A small image classifier, trained from scratch.
Model: arch mlp, activation swiglu, width 256.
Rows from block 4, named by matrix and row number. Rows with one number belong to one neuron. Each number is 128 + 32 x the weight over its row's rms, rounded and kept within 0 to 255. All counts start at 0. After the name is the row's rms in percent of the matrix's.
# gate: MLP gate (model.blocks.4.mlp.gate.weight, 1024x256), inputs 0-127
# fc1: MLP up (model.blocks.4.mlp.fc1.weight, 1024x256), inputs 0-127
# fc2: MLP down (model.blocks.4.mlp.fc2.weight, 256x1024, transposed), outputs 0-127
gate.29 068 [ 76 156 130 141 123 175  85 126 183 113 151 112 112 104 150  96 132 108 125  62 131 172 122 155 154 155 103 124 130  69 175 172 168  73 151 161 116  89 153  70  89 121 150 160 178 119 153 127  56 116  94 160 214 116 156  79  94 160  99 123 173 132 144 120  99  96  81 156 103 181 100  88 166 151 117  79 132 126 116 154 174 141 121 147 193 131 114  96  79 111  99 114 120 219 125 118 171  78  97 155 164 164 173 121 111 122 100 116 175 139 170 117 161 130  77 132 103  63 138 112 113 201 168 101 144 147 154 113]
fc1.29 070 [118 138 108 142 125 173 137 128 155  77 184 140 115 126 131 124 145 151 138  67 118  91 177 148 164 190 148 140 120 123 110 163 168  88 128 156 173 130 106  97 117 106 136 132 186 137 134  94  95 128 108 129 163 130  79  93 113 160 128 137 176 162 131 106 111  80 133 153 141 190 138  42 185 168 122 107 153  95 110 150 114 142 112 159 151  79  98  60 105 103  99  92 166 189 141 141 155 106 143 120 195 166 161 132 116 168 159  83 193 168 116 109 109 175 111 109  72 114 158  77 129 171 196 110 118 130 132 136]
fc2.29 068 [181 121 126 121 109  80 155 127  73  77  94 180 155 107  45 158 141 126 154 149 151 101 133 138 137 171 117  86 110 132 102 153 139 114  57 135 152 189  82 160 194 147  89  84 117 146 107  98 137 128 166 112 135 192 121 171 167 129 152 126 109 160 103 166 177 165 131 117 112 117 152 135 102 197 175 111 110 134 136 144  71 125 143  65 118 130 120 114 113 152 133 130 136 137 215 139 155 130 181 111 120 124  95  54 160  88 156  36 114 143 152 166 140 167 161 154 169 180 147  87 142 103 152 152  81  69  87 141]
gate.30 023 [143 105 149  98 120 118 160 180 117 136 155  90 145 145 159 107 111  88 136 127 145 129  89 139 149 125 133 121 192  94 116 176 139 132 114 137 119 150 126  59 116 121 105 140 127 149 169  81 143 132 119 207 172 122 111  36 170 124 141  79  97 169 125 142  48  49 140  98 111 153 104 156 171 141 101 114  65 113  98  93 114 104 135 124 129 104 122  89 109 114 126 101 136 227 119 134 128  95 135 132 135 146 149 117 124 144 148  68 173 149  79 127 135 119  87 108 135  82 117 113  76 110  55  99  94  86 116 132]
fc1.30 030 [140 144 166  95 150  72 101 107 151 117 122 113 145 143 119 159 204 133 122 140 104  94 119 168 129 140  75 153  85 148 105  80 103 107 177  96 118 126  69 169 106 150 129 205 131 102 111  68  85  99 173 162 103 138 181 135 168 116  66 116 115  71  93 121  96 151  91 161  90 137 128 170 135 130 183 139 156 109  98 113 149 126 134  96 126 111 149 164 140 145 154  99 101  48 155 168 132 141  76 139 104 173 124 100 117 150 162 135 102 117 216  87 185 123  75 141 145 184 124 116 187 106 203 129 133 150 135 134]
fc2.30 029 [ 66 144 130  73 165 101 131  73 149 130 140 132 139 171 164 150 129 101 141 143  46 154 101 135 165  64 123  73 106 129 134  88 133 115 140 107 122 176  84  59 151 146  80 186  97 129 164 128 163  96 183 144 148 141 146 108 109 164 113 124 128  94  58 154  73 108 181 118  72 154 129 151 203  91  81 131 178 119 149  99 102  74 154 138 161 124 102 100 150 106 148  98 146 126 133 120 132 110 131  79  54 157 161 152  94 204 180  93  95 143 166 120 132 155 104 128 122  92  50 193 134 124 125  84  67 103 145 128]
gate.31 024 [123 130 107 108 115 102  80 136 147 184 121  70 110  74  73 121  86 149 168 116 114 121 136 172 117 128 159 105 118 153 187 143  65 121 100 156  81  87 130 112 107  74 145 116 127 125 109 132 132 104 169 132  90  93  93 184  95 180 134 125 104  93 209 133 111 146 142 145 156 154 133 212 145  64  98 125 115  48  90 192 114 142 131 147 143 114 150 127 142 106 151 147 122  97 137 148 121  87 110 124 124 119 163 125  81 108 121 176 153 134 122 139 137 122 147 119 110 117 201 139 153 159 153 123 155 108 156 159]
fc1.31 031 [123 142  81 158 101 143 128 128 104 125 164 140 153  98  74  65  92 127 166 113 102  95 173 139 147 145 128  47 101 136 100 163 110  96 115 129  86 118 153 167 140 147 201  64 141 143 126 105  97  95 177  64 137 104  99 194 128 136  92 114 115 120 147 121 146 127 104 125  98 152 104 172 137  99  49 114 134 112 141 158 127 118 143 150 115 123 128 160 145 126 155 133 131  71  89  83 181 133 126 163 137 132 143  77  94 156 183 194 203 132 108 160  75 207 164  95 102 115 221 175 132 134 121 138 185  91 172 105]
fc2.31 039 [127 118 161  76 137 129 106 133 142 157 142 118 121 109 186 206 102 127 114 150  74 182  81 159 126  70 105 139 172  95 157 117 115 160 131  61 136 142 139 127 108 138 104  99  87 120 112 135 125 126 120 133 119 119 102 124 203 113 136 127 132 104 144 132  94 202 145 159 188 146 134 146 115 112 201 112 139 119 129 117 141 126 133 105  78 128 142 134  89 146 121 183  72 176 132 103 124 128  90 125  98 108 174 167 109 159  88 140  74 118 135 116 160  86 121 193 162 103 121 109 113 122 137 122  89 113  88 112]
gate.32 181 [120 143 145 130  88 152 101 128 100 116 206  85 106  74  78 110 150 110 128 130  69 146  98 100  72  83 109 131 121 148  55 154  89 132 135 102 157 131  82 114 147  96 114  97 104 100 105 135 121 135  84 114 186 158 161 185 233 170  89  95 103 133 108 151 232 145 158 133 139 146 106  88 106 103 132 129 182 135 133 120 114 167  72 110 117 115 130 141 122 129 123  87 144 129 107 150  91  98 194 135 139 176 126 132 124 108 145 152 131 130 154 128 158 160 125 139 147 114  61 175 217 153 142 148 120 125 164  92]
fc1.32 197 [168 108 125 138 100 108 106 104 140 148  80 155 107 118 143 143 127 168 158  98 119 169 127 144 128 121 133 194 129 132 187  87 142  79 135 153 175  97 127 144 140 195 144 201 136 100 141  99 119 146 116 159  77 153 117 111  67 121 122 163 172 139  92 126 127 107 182 138 155  86 152 143 154 144 125 131  72  82  89  96 149 134 167 172 137 200 153 107 108 130 192 103 117 138 160 151 178 113  95 125 150 122 120 118 132  80 165  56 199 133 121 109 139 127  94 157 106 172 190 163  84 110 141 142 140 133  83 136]
fc2.32 181 [125 154 123 183 148  56 117 156  88 139 135 119 137 112 130 127  78  71  58 149 188  72 105 144 155 161  77  78  99 112 127 180 122 129 103  76  88 160 104  72  96 117 152  95 168 139  75 147 125  59  70 140 122 113 119 135 114 105 143 146 130 127 155 135  97 154 161 142 144 161 141 181 147 137  95 166 124 176 158 160 113 193 116 105 139  52 132 140  89 107 142 151 163  72 114 130 108  71 158 136 168 121 100  91 135 138 121 130  96 195 110  99 166 114 135 121 109 133 105 133 183 125 157 112  82  95 123 117]
gate.33 063 [ 67 146 157  95 149  80  94 149 157 149 127 160 155 140 132 131 102 108  83 107  91  96 133 113 147  63 165 123 134 144 180 137 165 146 129 112 101 170 168 140 206 102 112 110 119 129  86 116  99 123 176 110 131 149 162 118 179 121 157  76  59 119 133 108 190 179 128 142 179 117 144 135 104 129 106 145 149 143 143 144  97 129 122  93 105  80 125 108  57  91 136  54 148  63 114 147 144 134 175 132 101 173  70 181 147 125 101 151  77 129 111  54 147  99  89 132 151 192 141 145 132 111 134  96 110  79 181 162]
fc1.33 058 [126  61 152 133  83 207 101 122 119 129 175 102 139 145 121 121 179 114 174 122 188 171 128 174   7 110 127  83 127 122  73  89 135 121 100 146 125 155 144 134 132 122 173 144 173 110 128  88 129  94 123  92 138 151 134 113  67 169  93 131 139 135  86 135 105 118 163 141 112 108 136 150 144 125 132 122 157  94 109 147 149  94 106 110 130 207 114 157 183 147 130 140  64 173 128 118 146 194 113 124 168 111 151 141 138 184 134 120 133 125 208 148 193 121 133  82 169 140  74 140 132 150 124 100 109  82 121 178]
fc2.33 075 [110 150 119 125 138 145  64 111 171  87 126 141 150 120 113  94 162 150 146  80  89 159 115 149 137 157 121 131 138 164 102 133 110 158 135 136 115 163 109 165 185  69 186  89 196 147 136 138  66 121 113 160  18 116 117  61 107 189 170 101 144 161  65 102 148  87 125 185 104 152 173 126 128 130 108 157 157 100 144  96 121  62 154 103 132 116 135  84 106 136 192 146 139 142 119 106 143 155 110 131 168 108 135 166 165 114 129 148 106 132  87 113 134 147 145  65 100 119 149 156 127 185 152 103 102  64 139  41]
gate.34 088 [177 126  86 169 135 158 141 143 132 180 139 105 126 100  74 141 166 144 170 173 111 145 168 145 153 117 132 112 108 159 122  85 132  53 112 141 156  91 128  65  71 153 115  75 102 138 163 118 101 128 158  98 137 113 184 162  46 141 126 102 121 111 175 132 110 185 103 130  79 153 140 128 106  59 156 166  99 110  94 169 146 147 162 103 143 142 171 172 148 123 179 130 109 108 115 135 148 172  79 133 112 155 121 138 121 172 139 128 160 126 202  81 121 168 197  97 144  73 131 169 159 146 149 168 160  66 142 129]
fc1.34 084 [ 90 122 143 103 139 103 110  91  91  94 135 122 136 133 160  96 123 126  65  64 160 101 106 100 114 150 182 131 118 129 140 217 121 174 114 136 117 194 170 175 176 137 167 179 147 110 113 132 126 112 111 130 143 170 122  80 194 124 141 157 123 127  44 130 132  70 132 125 166 114 100 156 114 192 118  53 132 130 156 102 142 119 138 124 124 107  96 118  99  66 112 150 161 125 112 129 130  86 171 120 123 169 134 106 140  88  98 114 123 141   8 132 129 111  64 168  96 154 100 105  93  83 148  99 100 156 106 155]
fc2.34 076 [151 139 152 125 115 127 105 173 101  99 105 106 111 184 133 125 112 145 148 153 151 102 113 151 105  84 103  99 122 146 155 128  92  97 146 109  82 178 168 166 120 143  92  72 129 153 134 151 166 181 100  74  91 122 121 157   5  69 153 131  97 148 127 158 141 142 117 107 143 143  97 135  85 173 115 159 152 125 154 149 133 179 114  81 139  95 108  94 210 112 120 137 103  85 170 177 159 146 151 145 133 139 165  84 148 109 104  63  46  94 125 147 149 120 136  98 168 141 138 184 148 146 106 150 150 120 165 131]
gate.35 206 [142 113 151 136 103 149 148 158 141 118 130 187 114 136 152 109 126 146 132 144 111 153  91  90 159  92  43 120 102 138 142 163 136 117 101 169 115 152  92  76 144 179 112 117 196 184 135 115 116  97 157 180 146 132 141 110  79 108 127 124 143 147 119 150  71 161 147 157  76 143 135 117 148 100 127 131 136 104 138 108 186 149  76 104  96 159 150  69  52 128 158 114 124 190 116 116 150  92 137 105  82  83 107  97  83 139 108 106  90 157 133 155 175 160  91 103  85 122 143 126  96 168 152  98 189 148  90 182]
fc1.35 231 [161 107 116 130  60 139 139 156 180 106 116 186 107 135 145 121 102 141 135 143 100 140  64  98 163 114  56 132 152 136 175 125 117 114 111 185  89 143 102  71 116 149  87 126 175 194 133 104 107 167 145 168 142 153 136 134  31  92 125 113 131 142 173 155 119 147 125 173  78 161 111 151 144  74 128 144 142 101 181 103 165 141  58  89  96 152 123  77  98 103 168 148 136 139 183 116 106 134 124 112  96 161 121  93  83 142 137  87 145 125 122 171 158 125  81 112  91 110 146 108 129 170 168  95 161 143 118 180]
fc2.35 191 [ 79 168  98 133 131  82  92 124  83 133 125 119 115 149  79 127 107  91 126 110 128 147 143 151 106 147 232 154 158 125 187 125  95 159 134 115  81 157 128 185 137 124  94 101  95 121 115 139 156 152  95 113 114 174 130 106 175 143 129 141 126 117 124 133 120 100 140 135 149 128 104 122 188 137 180 101 139  90  76 160  51 100 132  76 122 121 131 140 162 117 114 136  71 139 133 141 169 118 148  93 122 131 166  93 121  76 139 132 107 120 121  93  99 185 194 175 192 119 103 135 130 109 132 147 130  64 154 141]
gate.36 248 [150 105 134 103  98 121 119  88 112 106 100  98 150  56 112 116 157 123 140 109 131 123  89 139 164 119 154  95  87 109 198 112 108  76 111 153 115  94  85 128  95 139  91 166 151 143 154  81 186 121  91 157 141  99  34 127 232 128 112  85 183 170 184  74 132 109 168 100 170 129 124 122 140 173  98 112  81 179  98 106 128 105  78 131 104 130 119 112  46 134 126 149 116 160 121 122 107 158 139  90 122 171 159 120 151 114 138 138 147 132 130 136 119 133  95 146 165 141 137 107 112 138 104 148 132 136  62 127]
fc1.36 217 [179 175 118 131 148 162 126 123 142 155 155 153 121 187 160 121 112 166 145 137  72 157 155 121 125 171 106 126 135 119 111 157 145 125 111 119 144 170 121 114 172 122 175  77  95 123 125 135 108 110 145  62 155 179 196 161  20 125 137 183  74 136  67 151 149 137 124 167 116 155 143 131 133 133 196 153 167 120 111 133  82 146 121 139 123 145 160 155 203 142 102 112 109 154 112 151 146 133  92 153 139  96 110 139 119 137 103 119 107 131 111 113 106 130 133 116  83 115  84 174 104 129 133  93 114 159 169 126]
fc2.36 179 [112 110  95 113 110  87 165 135  79 110 187 140 110  60 111 107 123 124 140 128  96 108 133 147 112  73 169  33 116 126 162 146 123 100  93 188 125 127 167  85 122 139  83 156 116 132 163  42 151 110  96 151 137  90  66 127 149 103  89 123 143 167 232  97 155 137 147  92 130 145  90 103 104 128 134 134 175 115 150 153 148  92 159 100 108 108 138 160 138  86 125 154 112 136  85 130 133 138 142 119 163 176 135 109 181 119  98 135 128 158 155 141 119 137  92  93  88  77 129 139 118  71  80 133 159 160 149 152]
gate.37 016 [141  79 125 103 154 162 132 127 163  79  99 166  92  77  70  46 172 140 117 133 181  99 120 152 166 120  99 116 156 109 102  87  76 145 141 138 167 122 176 179 113 201 145 128 162 146 157 144  79 183 181 143  40  94 145 120 165 156 107 161 158 118 221  87 119  98 153 112 155 125  95 145 145 168 157 132 134  90 110 115  56 119 121 165 136 144 120 135 172 135 187  98 136 180 148 170 186 141 150 179 126 129 118  79 144  90 142 155 164 108 138 108 140 103 109 165  94 112 117 145 127 120  86 147 138 152  95 172]
fc1.37 021 [111  91 156 135 125  93 111  96 158  99 138 108 104  82 157  81  64  72 109  80 116  94 101  88 144 119 118 126 133 176 143 220 135 114 120 111 141  45 124 137 217 144 108 183  89 124 130  94 103 174  67 182 157 118 152 186 166  82 133 155  78 141 183 162  80  95 168 114 153 108 144 117 160 137 111 121 118 107 119 124 124 165 112 137 133  87 146  77 139 114 130  99 153 213 163 157  84 140 131 122 153 110 159 160 125  41 105  77 138 139 178 103 189 131  98 178  96 163  56 144 162 140  97 141  71 110  49 209]
fc2.37 022 [150 136 152 129  58 119 158 144 119 113 166 107 189 152 125 188 168 152 114 212 131 152 158 126 115 124  95 148 147 225 108 142 195  94 158  79 181 159 117 136  69 144 127 129 129 131 187 139 122 150 115 117 119 128 110 136  53  51 115 100 136  89 166 128 191 124  51  98  92 100 117 134 110  78 111 144 123 176 113  91 184 112  75 124 123 111 182 117 121 153 180 128 148  80 149 111  70 127 121 122 126 159 167 135 145 186  98 125  79 154 105 107  74 105  96 125 181  96 163  46 181 154 114 172 179 122 165 127]
gate.38 022 [147 163 139 129  95 228 117 122 114 134  80 142 109 129 101 167 206 134 173 145 104 139 159 155  44 158 118 142 119 156 140 147 185 113 132 152  95 194  74  76 105  79 159 128 164 153 105 119 123 136 183 132 166 149 143  95  98 118 136 106 128 146 126 114  78 122 143 107 151 141 142 131 161 131  89 141  75 106 145 130 159 139 203 150 164 102 129  95  62 213 130 184  83 107 167 110 130 154 145 159  98  71 156 176 142  80 131  85 113 151 122 137 173 152  98 117 123  48 169 104 108  74 100 165 120 212  78 118]
fc1.38 021 [164  93  99  92  75 146 132 138  97 167 101 141 106 107 132 165 119 110 149  68 144 124 139 189 129 141 153 160 187 178 135 142 111 114 152 157 138 109 119  81 180 153 108 199 108 139 130 112 103  65 112 116 107 144 148 103  95 163 156 105 191 149 142 149 169 125 103 182 136  85 130 165 171 118 124 129 163 105 153 120 117 136 153 100  97 131 110 145  73 119 214 120 103 137 125  98 148 149 148  87 103 127 176 153 155 146 137 109 119 136 144  85 183  93 224 153  89 115  83 110  99 106  88 111 111 179 120 107]
fc2.38 027 [106 164 111  84 100 122 105 120 128  98 168 151  75  71 144 129 187 122 172 167  67 152 193 145 117 100 136 141 100 169 164  99 172 105 134 120 128 129  91  86 108 153 165 111 108 113 106 141 120 111 165 151 193 128 172  89 165 186 110 143 175 147 178 139  86 132 179 152  94 133 117 158 133 120 127 191 101 121 124 181  93 126 156 205  90 107  80 104 106 175 210 153  67 169 151 114 140 121 175 154  96 119 166 123 159 148 138  98 124 102 139 143 113 100 145 110 122 109 137 132  43 115 118 121 171 136  79 135]
gate.39 026 [147 144 136 108 164 136  71 160 101 188 126  99 145 143 131 126 184 111 121 198 135 134 181 168 141  95  89 158 127 102 120 121 195 101 158 145 118  92 137  89 156 162 123 101 120 153 141 116 119  94 105 141 140 134 135 172 118 135 104  69 132 136 135 233 191 166 123 132  80 137 128 115  98 130  70 111 106 119 104 141 176 138  99 128 136 143  95 113 106 113  74  81 136 130 115  68 144 139 157 190 113 123 124  59 127 107 126 148 111  31 108 144 136 164  95 123 149 104 115 128 142  99 137 166  93 138 156 142]
fc1.39 026 [111  95 152 160 104  34 163 119 120 158 128 183 166 106 147 145 145 113 133 108  92  91  95 172 164 129 166  81  82 107 116 171 144 151  95 166 103 118 135 132  91  90 127  83 173 120  90 125 105 163 101 151 139 146 128 160 152 175  94 100  76 146 146  49 156 110 129  87 143 141 166 128 204 147 155 115  98 142 139 106  99 125 120 100 103 122 143 166 139 147 138 121 152 147 113 174 162 132 147 104  87  83 140 100 146 165 115 105 166 180 133  49  90 116 118 134 129 164 127 183 130 133 147 120 112 140  83  87]
fc2.39 032 [116 129 187 115 155  99 113 185 155 148 114 147 165 116 122 183 113 124 135 145 124  97  82 178 160 136 129 133  97 121 106 175 180 132 197 169 125 123 144 102  98 107 117 110 137 119 145 139 146 129 154  74 107 129 165 124  58 167 123 202 104 152 123  83 130 119 151 104  81 108 128  94 176 153 118 153 115 124 102 146 127 110  60 119 132 157 149 166 196 123 123 131  86 106 157 101 157  92 151 151  94  97 161 119 181 100  92  87 104 125 118  51 101 100 132 142  72 136 142 149 154 139  92 101 116 126 102 133]
gate.40 015 [166 127 118 122 138 143 113 174 174 167 187 142 125 132 123 126 128 105 161 155 116 128 125 126 217  78 106 142 160 100 110 120 110 106 116 113  54 137 135 110 119 158 169 108 133 116 135 157  94 166 159 126 180 120 104  92  68 111 117  96 117 148 101 137 121 108 151 134 123 108 111  81 125 152 214 162  93 179 151 142  88 139 130 178  91 136 103 128 108 100 110 115 112  84 110 131 130  88 144 167 117  90 148 127  80 186 160  48 149 151 115 196  86 163  99 165 134  77 111 149 180  83 164 118 106 191 132  97]
fc1.40 018 [149 140 121  96 130 138 141  53 125 152 110 171 188 177 115 152 141 124 136  89 154 124 152 212 119 157  89 171  95 143 140  97 103 115 121 150 151 112 131 141 131 137 114 109 174 104 159 101 126  77  84 122 154 159 221 175 117  59 125 178  89 165 140 107 138  95 117 115  65 202 128 130 112 124 145  89 108 130 106  90 128 173 173 168 142 126 115 104 163 179 170 144  78 143 167 156 113 166  97  88  79 140 163 157 136 131 148 158 127 118 131 142 129 108 140 140 150  90 137 141 116 166 169 135  89  79  96 158]
fc2.40 023 [ 82  81 152 186 128 153 137 158 113 140 171 109 123 109 129 116 141 120  94 172 167 203 129 211 150 182  78 166  99 126 141 139  94 129 132 198  80 108  79 166 125 139 109 114  70 152 167 153 131 113 205 168 115 187 166  70  68 135 173 138 164 106 142 108 117 105  90 202 172 148 157 167 109 136 159 171 112 117 127 127  90 159  87 177 140 146 152 123  74 150  78 184 106  84 100 139 101 132  28 160 135 121 126 176 148 155 188 113 135 127 111 174 143 143  98  79 143  96 106 111 126  99 190 145 111 121 116 123]
gate.41 088 [ 77 156 129 131 150 143 163 114 164  68 118 121 142 144  92 170 128 120 102 138 119 107 154 156 140 140 108 153 159  95 172 122 159 172 178 136  91 125 145  95 202  94  96 115  83 142 153 128  94 126 155 141 112 178 135 142 127 149 117 138 133 160  99  95 194 109  93 154 190 131 111 145 123  98  91 105 211 150 141 104  91 127 119 121 138 101 130  69  97 108 184 111  89 187 130 128  93 113 164 159 162 112 112 155 107  37 136  94 152  93  82 149 167  71  66 192 170 130 142  98 110  65 112 126 137 146 159 134]
fc1.41 088 [141 123 137 118 119 133 114 154 101 175 141 147 106 145 160 111 154 149 184  79 127 154  95 118  87 139 112 108 118 180 114 118 115 144  83 166 123  92 115 141  89 140 135 131 152 139 107 129 137 129  91 101 167  79 109  93  76 133 121 155 134 165 187 146 104 155 171  81  61 110 112  87 171 111 144 154  72 128  79 155 155 161 134  99 102 151 124 190 124 124 105 146 140  73  82 127 136 194 108 111  90 126 133 138 121 192 137 119 133 187 202  67  99 146 170  83  58  96  84 158 194 119 126 118 147 152  93 154]
fc2.41 103 [ 97 122 133 199  92 152 120  75 144 106 123 112 125 108 115 165  78 157  99 129 137 173 152 129  72 136 148 127 168 125 102 120 152 110 121 164 104 140  99 127 165 192 138 114  79 134 104  90  61  43  91 117 108 134 128 157  77 173 111  88 131 115  92 173 102 142 122 177  60 165 131 189 184 128 103  81 161 115 161 147 107 149 155  92 124 138 113 120 108 128 141 146 126 168  87 121 127 135 116 144 160 138 178 151 107 128 158 155 141 149  74  72  95 127 113 129 142 142 243  80  95 143 111  85 135  71 123 146]
gate.42 076 [113 135 113  84  80  86 132 160 115 131 111 132 150 164 138 132 151 164 110 146 143 152  94 191 175 126 140 134 171 143 123 179 154 167  94 121 167 197 125 134 129  93 144 160  92 132  99 117 167 142 140 149  92 130 121 112 241 151 124 123  48 156 151  49 112 141  97 153 138  74 141 172 152 118 170 103 153 175 213 135 116 144 120 123 137 158 194 152 188 128  96 148 173 157 123 191 187 114 138 139  87  85 107 154 167  89 119 189 133 125 108 116 151  90 108  96 118  79 123  97  82 120 157 143 104 125 151 129]
fc1.42 064 [152 110 118 124 124 105 163 119 156  67 201  96 144 114 133 110 134 119 105  99 147 131 121 146 189 121 112 117 137 150 197 141 118 130 174 147 172 157 143 122  85 179 111 145 174  95 161 188  78 131 114 154 125  78 117 118 177 114  95  93 147  89 147 155 153 152 168 130 174  36 110 127  99 108  73 100 112  98 123  89 106 112 119 166 191 166 126  89 126 110 181  77 158 160 125 122 173  91 133 138 134 122 117 168 120 108 139 181 141 103 128 124 108 153 106 142 155 159 114  77 189  99 111 121 107  81 166  82]
fc2.42 078 [ 64 117 130 141 210 120 196 162 133 109  89 109 109 165 128 124 167 112 153 110 175 124 133  98 101 134 137 129 155  96 125 166 109 147 108 131 118 112 155 170 151 138 142 157 153 152 137 124 155 141 162 116 101 141 155  94 116 154  88 169 133 139 149  93 135 131 135 157 196 103 123 149  90 105  84 185 162 144 128 120 109 210 138 103 101 132 132 126 112  71 125 119 149 117 138  93 146 108 149 175 170  93 139 107 162 157  77 157 114 114  86 165 131 128 163 162 138 154  82 117 104 122 132 157 122  38  83 106]
gate.43 051 [ 68 159 107 128 118 127 179 111  66 170  80 183 121 121 104 143  87 152 142 145 120  61 141 129 123 156  65  75 123 169 125 145 169 130 159 146 137  59 130 115 121 138 126 131  99  92 151 109 126 132 131 187 181 126 125 110 146 134 145  53 142 109 175 137 149  83 121 160 121  99 157  97 232 110 109 104 115 119 113 115 140 100 127 132 109 154 118 203 103 121  98 167 179 129  98 178 164 128 107  60 139 106 119 195 204 115 129 170 138 129  81 153 135 124 140 105 107 148 116  81 194  81 132 188 147 139  92 145]
fc1.43 043 [209 102 146 126 145 116 132 172 179  92 185 133 121 118 166 145 136  79  98 130 165 191 105  92 132 120 150 134 106  84  69 136  37 153 113  45 125 138 157 176 150 162 156 121 201 135  86 164 129  84 101  82 132 100  90 151 157 164 134 239 118 128  46 114 105 166 127  85  94 137 101 141  76 113 132 149 190 132 209 127  98 164  96 133 165 134 148 145 135 139 135  95 143  88 118  98 120 150 155 177  80 154  85  79  98 136  98 102 128 111 163 116 155 106 156 115 144 111 110 195  36 127 143  62 131 142 151  82]
fc2.43 059 [102 129  90  61  87 161 165 126  86 119 117 199 100 153  86 109 136 128 114 132 163 120 111 169  78 143 138 111 144 122 115 118 127 195 161 154  57  71 119 112 107 170  91 159 147  73 161  78 161 128 144 190 134 143  76  86 130 144 100 102  68 112 181 135 128  78 124 130 120 138 149  98 153 130 109 147 128 100 130 117 148  81  86 153  96 206 155 145 120 106 125 107 189  95 135 200 154  91 156  49 160 145 116 156 146 100 111 193 142 153 156 137 118 129 114 138 158 194 110 125 148 117 127 165 166 115 123 101]
gate.44 053 [119 132 105 104 112 118  94 126 130 117  40 142  58  77 120 119 165 174  88 106 158 135 143 104 123 131 105 137 140 150  98 133 152 154 126 144  83 195 144 130  62 165 102 120 100 131  50 151 109 191  77 163 129 112 134 155 163 101 203 118 173 181 134 119  78 139 137 129 150 161 139  91 138  98 131  98 153 128 166 102 119  87 164 154 111  97 178 148 103 110 197 137 127 127 121 120 149 106 104 175 134  92 136 113 109  82 124 209 148 145 137 137 128 129 114 122  28  97 157 114 184 165 108 114 148 106 150 114]
fc1.44 055 [137 101 148 161 132  92 212 162 133 169 104  70 165 108 143  90  81 127 121 173 104  74 116 150 124 124 111 127  70 181 125  97 139 166 158 109 121  96 154  92  89 146 169  99  97 114 108  96 113 108  87 131  97 131  94 133 121 106 140 167 157 176  90 170 129  91 174 147  99 133 134  92  71 134 159 124 130 172 180 133 130 145 119 118  93 153 164 128 125 155 173 159 146 155  73 123 123 144 112 129 143 124 166  97 106 130 119 178  92  74 135  94 182 138 159 116 108 133  79 100 133  95 167 149  92  74 136  88]
fc2.44 055 [134 138 112 168 148 155 171  77 170 150  97  77 145 122 133 107  53 106 151 121 129 157 135 111 130 139 121 131 122 132  71 121 149 140 117 151 116  92 103 131 152 104 123  68  90  83 137  90 139 105 118 124  95 147  94 132 143  83 116 117  86 141 108 154  76 165 128  83 101 146 165  80 139  99 165 185 116 107 178 129 101 100  73 104  88 147 109 150 147 218 121 161 162 127 128 108 158 126 145 153 155 202 167 132 129 125 101 136 129 101 121 166 108  83  97 107 113 108 127 110  89  96 155 154 122 148 164  95]
gate.45 029 [120  86 132  64 163 160 128 120 180 120 117 145 108 139 170 153 170 127 130 146 148 136 145 182 140 158 102 143 150  86 115 134  77 175 135 103 156 104 111 147 130  64 144 138 162 135 146 129 129 170 116  60  93 172 172  66 157 115  90 122 150 153  78 124 115 135  87 102 147 151 106 144 122 113 196 144 134 166 125  79 119 165  86 112  93 108  96  92 137 114 167 138  69 139 161 137 122 147 136 131  88  87 156 125 139 134 130  88  99  72 171 139 120 131 109 200 114 132  49 129 132 109 126 135 103 157 162 129]
fc1.45 031 [103 115 166 109 188 143 122 125 140  94 110 175 136 118 167 145 169 142 115 112 111 100 119 190 124 179 107 143 103  78  94 130  94 161 138 134 143  97 114 141 119  97 106 130 179 127 123 108 120 146 103  81  59 186 119 102 158 102 124 139 130 146  91 128 149 139  89  99 176 171 115 176 123 134 136 180 144 177 177  70 118 121  94 111 101  81 110  66 125 152 176 139 102 141 184 145 140 110 136 170 103 130 168 137  90 109 135  65 109  94 191 129 163 112 115 202 135 144  56  99  96 130 104  92  63 174 150 103]
fc2.45 030 [148 143 156 201 127 127 135  86  77 173 109 123 156 106 113 128 205 113  99 145  81  77 111 171 137 163 119 112  74 169  98 150 162  95 143 126 143 155 138  70 127 123 123  72 107  74 143 121 155 109 157  95 156 134 115 147 119  68 147 149 155  91 199  67 184 135 110  98 106 171 126 135 152 126 131 102 141 170 150 134 147  63 130 122 125 144 112 157 106  55 180 133 160 131 133 139 133  96 131 161 145 105 117 128  66  99 103 111 153 149 121 124  97 125 149 162 178 119 198  97 115 149 135 140  73 170  78 125]
gate.46 192 [ 78  99 120  96 100 117 108 156 126 144 151 111  46 117  84  91 116 120 139 114 161 160 142 102 179 126  68  90 131 188 159 170  89 133 102 131 102  80 148 177  88  98 147 136 132 149 152 150  91  97 165 151  95 128 111 104 181 100  64  93  77 107 132 116 175 110 139 176 114 158 132 158  86  81  97 100 108  96 123 142 157 148 146 188 139 189 188 180  65 121  90 122 156  98 107 128  97 129 144 188 112 127 129 102 150 159 151 135 186 134 159  94 160 135 136 100 139 110 138 143 128 106 142 137 119  88 126 144]
fc1.46 181 [183 168 128 158 124 133 130 147 158 131 102 111 153 167 168  98 154 157 115 144 149 160  96 167 124 152 142 119  76 106  72 138  87  96 148 112 163 150 110  75 108 166 120  80 131 155 124  80 150 156 111  98 129 141 165 165  58 152 166 177 207 118 153 168 111 158 120  89 107 110 106  72 143 185 104  73 140 121 129 151 116 130 108 113 146 118 143 109 150 137 146 140 166 130  51 118 126 133  75 145 158 115 142 117 150 101  97 132 143 130 112 149  64 105 146 117 123 117 134 103 164 148 178 138 124 108 105 139]
fc2.46 162 [ 89  90 138 145  81 123 105 150 107 125 102 170  81 138 104 100 123 127 119 101 110 154 141  99 116 117  58  94 132 161 206 100 114 142 144 123  52  96 128 121 131 142 162 110 156 125 155 134  44  80 202 155  92 149 122 127 117  99 128 178 107 127 148 147 173 150 116 171 117 146 103 158 153 129  79 148 177 140 133 149 154  93 188 145 103 103 125 147 105 141  86 117 135 157 116 161 187 125 133 165 110 138 105 120 124 142 140 134 127 132 164 101 132 123  85 106  89  98 136 153 112 117  89  89 147 134 146 131]